Rows from block 11 of a small class-conditioned image diffusion model, named by matrix and row number. Rows with one number within an expert belong to one neuron, the router's apart. Each number is 128 + 32 x the weight over its row's rms, rounded and kept within 0 to 255. All counts start at 0.
Before each expert's rows are labels from the 100 images, of 14976 (inputs lightly noised), where the router gives the expert most weight on average: "patch colour" is the nearest of a few named colours to the mean colour under the peak. Only what is clearly more common there than usual is listed. The data: scattered letters and digits in many colours. In brackets: how many of the 100.
# router: router (model.blocks.11.mlp.router.weight, 16x128), inputs 0-127
# up: expert up (model.blocks.11.mlp.up, 16x256x128), inputs 0-127
# down: expert down (model.blocks.11.mlp.down, 16x128x256, transposed), outputs 0-127

# expert 14
patch colour: pink (48)
router.14 [ 92 149 134 108 146 105 154 163  98 114 118  98 137 143 164  95 120  84 157 158 162 119 130  46 105 129  78 129 157 141 133 140 140 104 107 112 188 125 141 143 167 151 157 163 177 172  75  90  97  99 130 108  95 157 115  74 155 127  81 196 157  90 127 136 123 116 125  92  91 208 136 133 112  98  81 148 106  76 144  82 109  76  67 143  99 118  95 101 178 148 103 106 168 150 127  77  64 127  99 101 149 171 112 144 167 133 121  67 158 100 155 134 120 122 133 164 104 163 117  83 143  80 153 169  94 134 113  55]
up.0 [ 86 143  88 121  98 166 132 103 157 166 140 137 149  90  96 141  93 133  70 104 143 170 151 193  90  85 148 129  94  79 130  92 161 160 101 200  73 118 168 146 106 140  96 106  55 133 150 175  96 129 105 111 115 130  93 162 104 106 159 111 135 171 126 138 135 147 143  95 141 137  98  67 114 117 145  95 121  84 140 117 134 125 202 142 185  96 139 148 109  62 128  58 159 137  98 129 100 118  91 167 124 104  91  75  71 121 145 108 176  95 115 185 101 138 164 109 168 106 128 181 144 133 125 158 170 189 112 135]
down.0 [104 102 151 159 145 181  79 103 118  90 102 144 101 136  98 130 103 185 160  68 150 145   9 102 155 155 122 113 128 166 104 183  87 150 137 100 135 163  85  76 116 142 117 103 123 120 154 159 123 107 108 159 109 115 145 148 110 159 133 139 122 122 125  65  79 133 104 112 101 108 154 173 155 131 129 133 117 139 107 106 127 139 119 119  67 181 136  56 129  93 107 122  82 112 122 117  91 116  46 155  25  87 146 180 132 140 137 117 128 147 110  87 171 122 107 103 100  99 131 150 118 217 117 159 110 121 133 130]
up.1 [139 160 147 126 117 160 109  97 195  93 133 117 135 135 116  84 101 126  68  55 137  84 126 103 136  88 110 151 177 140 167 148 138 105 153 140  68  56 105 113 100 106 116 141 110 149 202 121  78 120  85 141 111 127 185 135 110 125 177  88 112 138 101 133 105 171 153 105  90  75 172 158 128  98 160 117  89  98 155 156  66 130 147 107 186 150 187  98 108 153 135  50 131 109 116 139 150 129 159 144 162 159 163  91  89 181 151 128 139 137 134 148 102 134 191 185 143 183 166 129 158 136  75 107 157 136 137 144]
down.1 [ 99 114 169 198 136 168 113  85 107 127 127 100 105  79 121 147  96 148 120 119 140 128 149 100 185 145 134  97 105 151 142 100 145 173 145  92 180 154 132 104  84 169  79  29 110 162 148 175 124  71 117 186 124 178  91 166 122 106  78 124  98  86 145 141  52 158 153 111  79 143 136 106 111 179 136  71 152  91 108 121 129 180 107  98 189 132 149 168 116  90 150 141 119 157 187 155  71 153 142 152 163 133 101 144 125  99 134 140 118  76 137 102 151 116 108 153 130 116 117 137 141 159 112 109  91 170  78  80]

# expert 11
patch colour: brown (38); green (29)
router.11 [160 118 102 136 121 132 112 102 189 139 138 149 104  98 105 174 150 156 115  82 168 111 127 211 144 142 162 147  99  89 114 125 118 186 126 100 172 150 169 126 137 116  53 163 127  73 107 124 117  78 170  94 136  73 106 197  73 153 129 117 107 110 173 139 125  75 147 114 130 114 168 180 115  99 165  97 174 139 156 123 111 156 145 186 162 192 159 129  97 101  87  94 155 157  80 175  99 100 134 183 112 125 149 159  66 137 168  98 147 131 146 111 149 155 179 123  85 145 134 145  81 145 146 106  98 137 180 106]
up.0 [ 88 166 199 134  93 122 161 107  87  96 119 106 159 125 219  99  99 118  62 185 121 142 123  76 168 150 135 154 188 150  80 176 160 154 122 101  97 128 145 107  96 151 141 167  97 128  95 125 152 189 129 109 133 143 129 103 160 125 122 151 107 140  77 112 108  93 187  89 140 147 166 138 123 127  76 194 127 153 100  76 153 168 158 154 115 178 127 106 138 117 146  87  99 200 117 125 102  41 173 170 125 110 157 128 104 133 108 123 124 159 113 113 141 139  90 152 113 115 115 134 176 100  81 122 109 152  69 120]
down.0 [130  84 132  90 133 142 147 109 104 127 110 109 104 184 125  71  84 185 136 128 153 183 119 101 146 154 120 166 128  54 142 132  66 116 151 126 181 111 131 133 171 113 137 140 135 155  70 172 150 135 136  71 155  54 146 134 131 134  93 166 180 109 183 149  87 169 136 189 105 117 128 176 129 155  90 135 138 106  91 117 140  88 155 110  91 178 159 104 147  93  61 108 128 134 115 100  93 100  45 154  87 104 192 167 134 176 123 117  84  92 146 101 152 163 140  99 121 131 121 107  79 180 120 102 148 127 154 142]
up.1 [144 144 164 132 131 139 149 108 106 160 106 109 142  77 158 100 150 123 107 108 159 113 182 152 137 144 151 145 162 170 123 151  98 173  53 144 154 128 159 138 144  46 128 104 129  96 105  62 197 109 116  86 140  95 133 122  90 155 162 139  78 173 215 167 118 109 174 145 178 162 119 103 140 103 150  64 142 125 147 102 118  92  99 120 103 145 168  56  96 105 144 139  93 113 111 107 151 143 100 171 138 132  50 173 129  93 141  81  83 158 127 168 171  96 147 168 112 112  63 148 106 117 112  94 133 117 165 131]
down.1 [150 134 205 102 146 170 120  70 114  94  56 144 112 105 117 182 114 142  64 130 152 113  70  93 107 152  89 143  73 125 126  94 130 128 156 116 160 255 136  66 168 119 153 156 102 176 143 164 128 109 135 138 115  89 136 183 113 139 127 135 115 148  85 118 134 165  94 135 142 139 156 180  86 104 185 148 176 134 137 135 134 148  72 101 151 153  93 130 122  86 111 123  69  89 163 159 113 108 112 148 120 150 123 143 195 195 125  97 105  99 150 101 139 118 122 133 119  91 128  83 158 158 111 131 114  90 128 109]

# expert 5
patch colour: green (45)
router.5 [119 172  91 142 111  97  74 183  85 135 154 174 134 102  61 138 136  94 179 117 177 121 167 113 131 117 149 114  89 111  91  91 103 114 113 118  87  91 194 184 127 167  53 107 104  92 131 131 147 165 153  55 131 109  76 106 103  58 152 136 158 102 106  80 117 113  74  83  74 151 142 137 103 146 132  96 127 128  68 194 151 118 171  95 196 109 129 140 104 104 118 111 184 169 112 158 143 107 129 127 111 151 104 147  77 114 181 162 137 108 121 123 127 108 152 148 125 147 118 110 137 138  96  94  76 127 164 106]
up.0 [118 129 168 187 146 164 146 163 140 162 122  92 144 133 123 149 106 105 117  62 158 153 113  57 186 141 111 141 151 131  63  90 146 229  56 119 116  77 150  90 129 141 128 147 146 131 155 121 111 128 125 121 116 199 157 146 143 103 127 160 136 113 125 158  70  90 140 105 163 138 111 143 109 135  94 122 148 124 103  50  81 140 173 145 107 211 173  41  77 125 163 137 148 108  61 113 131 130 142 115 109 126  73 153  77 171 129 122 170 135 116 134 112 114 129  96 169 109 108 116 155 161 120 116 144 105 138 129]
down.0 [108 134 104 142 116 107 142 160 135 156  99 140 138 151 107 167 120 139 116 137 153 139 166 130 153  89  94 120 160 136 103 124 112 131 107 142 115  74  91 195  75 131 135 127 177 132 141 134 130 160 189 150  85 177 131  93 120  49 122 189  90  90 102 162 119 127 165  92 128 144 105 128  96  94  89  60 145 113  67 122  54 111 144 142 170 200 166  99  83 168  84 119 159 116 111 119 132 134 134 120 133 114  83 171  57 179 162 126 165 124 143 122 157  95 206 135 141 138 161  63 144 171 113 133  73 140 129 179]
up.1 [139 107 183 140 168 145 159 121 143 149 115  98 176 101 130  69 155 105 128 142 135  91  88 115 144 112 155 132 164 110 201 105 185 133 124 168 155 144  94 117 125 129 193 103 192  89  82  89 127 132  65 179 147 102 138 213 149 174  98 126  67 123 139 149  70 131  81  64 118 140 120 102 112 102 147 133 144 147 153 126 129 200  80 129  83 149 134 164 158 113 145 133  98 138 141 114  88 164 130 106 126 102 186 106 113  79 143 115  69 168 163 101  99 169 120 103 113 132 141 180 155 149 168 109 142 152 173  91]
down.1 [129 101 147 142 141 128 118 111 130 122  81 114 129 175 122 148  59 159 118 109 145 132  98 112 148 100 102 129 113 111 141 108 103 179 143 125 169  84  77  26 120  79 111 141 149 153 137 155 144 105 167 129 130 109 162 127 151 121 146 138  71 133 139 147  79 121 145 104  88 107 154 185 100  66 109 105 166 124 135 142  70 147 137 125  83 195 183 103 104  82 158 110 106 173 120 101  74 125 103 139  78 133 146 204  68 174 143 162 149 152 137  83 136  94 147 119 147 140 133  72 114 210 107 127  55 115 104 162]

# expert 15
patch colour: brown (90)
router.15 [119  98 104 145  80 145  84 114 120 138 165 149 180 116 117 206 143  80  95 116  95  97 153 140 133 125 135  81 145 118  56 147 119 104 162 123  46  99 148 157 150 141  69 107  81 112 169 137  98 106 154 126 164 103 105 130  79  71 162 125  46 112 128 144 160 148 135 179  92  68 104 108  69 145 171  70 165 168  85 147 115 152 176 106 187 107 143 130 128 132 121 146 122  95 108 186 192 123 128 169 153 149 128  74 138 143 161 135 146 151 103 118 115  90 104 128 128 131  81 107 125  85 106 130 106 178 138 110]
up.0 [110 148 107 191 159 185 150 130 175 107 148 158 111 125  85 129  92 161 190  71 138 161 120 154 131  90 114 114  71  83 131 129  59 184  81 106 150  85 192  74 130 126  84 160 124 159  93 140 142 172 117 152 104 107  85 127 129 149 175 160 166 158  97 102 122 121  83 149 114 135 146 130 154 102 146 193 118  97 144 161 129 153 129 132  83 173 125 100 137 112  68  88 125 159 118 125  95 113  95 120  53  64 167 133 102 168 165 151 163 128 146 118  65 109 115 163 138  58 165 150 126 157 154 148 118 127 147 119]
down.0 [155 124 149 152  72 136 126  81  90 108 119 142  85 108 110 163 129 151 155 167 180 146 111 129 170 213 160 145 163  95 138 161 141 128 175 103 170 126  91 147 135 143 134 172 123 124 130  96 160  95 133 141 252 130 148 139 147 104  90 116 131  80 144 166  85 100 123 140 123 149 165 101 151 133 132 117 134 148  65  69 123 105 147 115 176  88 108 170 148 122 129 132 119 158 160 171  89  83 113 136 104  95 153 135 107 182  86 139 126 115 115 154 178 134 155 154  90 146 181  79 140 110  78 105  32 105 142  92]
up.1 [215 182 147 170 186 164  96 117 139 152 139 136  93  61 141 154 126 103 157 104  87 142 109 122 107  88 144 139 110  83  81 123 185 131  83 127 140  57 131  99 118 122 149 173 142  56  96 101 154 180 184 124 176 177  89 121 153 176 148 120 106 107 119 135 143 118 119 148 130 110 114  93 134 104  94 144 154 181 130 127 146 192 122 162 112 141 120 100 128 129 181 125  88 156  93 175 143 130 143 123 108 116 118  96  76 123 137 200  63 128 127  91 140 151 105 110  58 129 145 149 188 145  70 150 143 113 130 101]
down.1 [159 102 179 122 169 119 130 142 105 157 108 112 122 148 148  87 164 128 121 126 127  80 112  53  94 101  79 121 180 154 162 140 118 140  92 153 147 114  69 137 153 121 124 110 142 141  91 119 100 155 161 110 146  77 157 120 113 137 158 127 100 134 192 162  53  60 161 114  76 122 163 117 160 105  98  72 119 135 159 130  78  64 127 163  71 178 120 119 133  78 181 168 149 139 121 133  91 129  84 152  90 113  69 143  83 165  80  86 104 146 148  69 191  97 117  85 184 132 125 148 155 160 133 126 150 118 142 144]